Rows from block 7 of a small CTC image transcriber, named by matrix and row number. Rows with one number belong to one neuron. Each number is 500 + 25 x the weight over its row's rms, rounded and kept within 0 to 999. All counts start at 0. Numbers have three digits each.
After each neuron's rows are labels from the 100 images, of 14976, where the neuron reaches its highest value: "patch colour" is the nearest of a few named colours to the mean colour under the peak; "lies over" is the class under the peak. Only what is clearly more common there than usual is listed. The data: seven-segment displays showing three digits.
# fc1: MLP up (model.blocks.7.mlp.fc1.weight, 1536x384), inputs 0-63
# fc2: MLP down (model.blocks.7.mlp.fc2.weight, 384x1536, transposed), outputs 0-63

fc1.653:501503490528476497474510531462491478477495514484461512464488507520492484483553462485499486488505473476514498507489500506472494521480502482507498487487483492496479506461481499518520504521499510
fc2.653:506464531486522499493461513490507487518488508466489505443496493454495486509499481506538491492483462505541507526523533501470479485524540520515479507470499482596529497511522511513502461488510516
patch colour: brown
lies over: screen

fc1.49:528506442502522489499504494514489478483534512519519477414535501535508525499536450437497529532525506488475494527505553493507507517513481504526467490506476444540459500491483463503485530500486496
fc2.49:510481521515505508477426503499490513489499510492488517494524510493517496491501489513493490479506516491519490490474478539505451494488469504479479483493466499531525504498473488499492506461539506
patch colour: black
lies over: screen

fc1.302:505495485443535495517503520509508488508518531452473502412519475486500492486503538501514508579525512572509494502513463498517500527535487514514466528521522497493511461459500506489509487540513551
fc2.302:528534513520498520519469503540516523492464555525489441498488505497504485468489498489503503487480544541481465543511469512492468483468538484487508529503478524490512482500500524510513478491521496
patch colour: green
lies over: screen

fc1.747:493501492478473494517546463489492492507493486516492466499485520515509500494480484477494484509459450473517526471494488508505513485474493483478463520460483536486523485533481506505530487510495519
fc2.747:480552495480490503500482494477482485501495491466509487522498478516524518500512530505506520494502466523502491505493462480430511466508511475480503499510500500467494489493558446518462508479526419
patch colour: green
lies over: screen

fc1.67:510484461524521493491487496522491478501552512518520477386530514488518514501515474435514523508533479451500488534547550478502516521488458503505445492520480457491485528458491455518481534504518496
fc2.67:503499501522522534467456476497502514501486530506494464463528493487497526488503500513483499496499523512516484509472476560507461482468504508483522481499479502503491492498474495501490499483541518
patch colour: black
lies over: screen

fc1.695:548521486477512502513516461483475508477488530561525472465511516516516514505483514481516515519473480498517475480514498445515480501502506503501488530494480497512485489506518501470499552487500512
fc2.695:489526511493501496521472455503518511513498509494509490525499501548499478480502510497474489479500531503506499497453509453460491510529509500495486499495497470547456476492449504497498521470485481
patch colour: green
lies over: screen

fc1.324:543500476488504526499500527473506487528552486478531465370487493497503471484482476499506521537502499573489472507525522507547513515479467517477510572521533502507533484452522522490495507511532520
fc2.324:561522495507510515537465504498515499478490530510465450479524504497513487479509483523542511481481525522521466507498498571546509524489497508471545491519485494458462525501504497505505496485487509
patch colour: green
lies over: screen

fc1.640:467510473481578508503518464505494528520514517497512442437513494546478508480490496500532523558442531559497494495522520506489475512515499487523443525510512482507472487517500516494494479496513498
fc2.640:520474468519498485484482486510502497472495506497497439504480502489497474498491466521534490476502510527467465475466491501499476476518500487504469501475527541506535475479464498503498537499524505
patch colour: green
lies over: screen

fc1.743:504522457506520490523500467487527529522517502478502508564482537520494505486514509491475502529510475507510479507521457451503503472507513523468478482519491473482508504521479509497451513520531496
fc2.743:501484411480517515506464509457494531478510519516489490497481478573496508492477517475493492489526498478538524448470500519555510450551474483487436492492492520480497475499521564508513501504527442
patch colour: brown
lies over: surround

fc1.618:481518554479522475492502476527511508507514479514509514525528476482511481490466524444476520518442573499529511509529514501471503472508494493517454512480531470480495508494481490482478524516479475
fc2.618:470511473461479520527490514507516514491486500504492488483485499482477480517528505516416471521500511513503493509538472515566511506486470485461511517513515444490454509495517494514487501503527451
patch colour: green
lies over: screen

fc1.219:534490485533484451534467496502501513509518515572485501518490509538506454495515509444490531524501540494518486502500519487500507466492466484507478499434464474509511478499472485499465500537509511
fc2.219:476551484516482523501459501498511492483481493496505492451505485514507477497499510534471516447486504507510488508509485461396494467494473495531487496511522450482472483503514490509521458498490517
patch colour: green
lies over: screen

fc1.485:493482474497513490487536507479516494519546488534489474449506529485528494475493459449476515510502496473499498471525532453513523498470459507499472541503495457503490525456524459525486505498504506
fc2.485:530482490516517525482451485465510527483519545501503459468497485501495551485501500493483479517507524496504475479514469566505490478473526523513548496463466514459483522503500477487494467499515523
patch colour: black
lies over: screen

fc1.519:504510449501516499487484490511502463491532525545506453413529460506475517483519486450506498524533501476514524521542515485505517472542441470513479508493496450503492489488512459497513492513511498
fc2.519:572492509508512476478430486506489514500471528511505492476503506518517469480493517516470486478476513509528505469487505530521471502468533513509511514491504517489487482498490515504512466473521483
patch colour: black
lies over: screen

fc1.515:494528491517515421504473494505467496466452515480504492476496496517479510509466489515487506488514511505479478473501515481482485531479462493503486550499546487467494484522502531504508519481545505
fc2.515:474498473484506480469487537506483501494470501501487538418497489480515479496501511484517495437496482578481529488529488493519508518500516506471453514501498499482495481503515493526483522479540490
patch colour: green
lies over: screen

fc1.372:516456497500498491485477542472495509516519526509489520401495523505471454468478501448511489483514509525490490509529494520523498495503481523529458512494471505490512479466529509496495438489535509
fc2.372:531516484512486512507463499520516495487491503513507506474526495468497461495499466525501508498497537542488511506526518517549519525491527498466493489496491480453427512488495518498513515505474507
patch colour: black
lies over: screen

fc1.81:509468495494495526510509452524520508517486504489527477454507498458508515472532492532520473460502489440488505499469514518510506465485524472492499514520528573503474440505468519477475538505476505
fc2.81:500517505470506540484442510539494491480498528520494484466498491493504518503502472513541531489496520482510509518481474470480489492511482501506522521477493456542514496494507479504445478472501526
patch colour: green
lies over: screen

fc1.482:519521479509541453501483483503503543486502507487481517485476512472502486490505474508458501476474463504498476491484506506466477526487485547537507544565515502476523496541514513494564540471528496
fc2.482:505526471501509454516488514486485492491490486530496514450488515461500497505513506521549486472490534533499475476529527425567510484522481490468488495475491500471493483480494470482468484503514513
patch colour: green
lies over: screen

fc1.644:525544449479489481536530478480514495501549498485493499548487547514495498500505528492462485501493497543499495535516462437499504494515503502471490494520495477467492502524482526495459508513512520
fc2.644:490487379483491525501488485478499522479512519501475505489478478563474505502494511472521510498498479451517524489448524520525521486524508498483439486524508501478490495502526598508532496493525447
patch colour: green
lies over: screen

fc1.451:528462473516504516534500441501500491515508482504518449410511503516455509499538510495497485539505503523459511524505514550520496463513477463480485498510518547490412438499477479492485511512528494
fc2.451:526537499500503525494478526531479501473504503523495447495508504499512499498511505537537520488506544513503507535496486465510508503511505500467517497481516500513512503477499461503449492499550511
patch colour: green
lies over: screen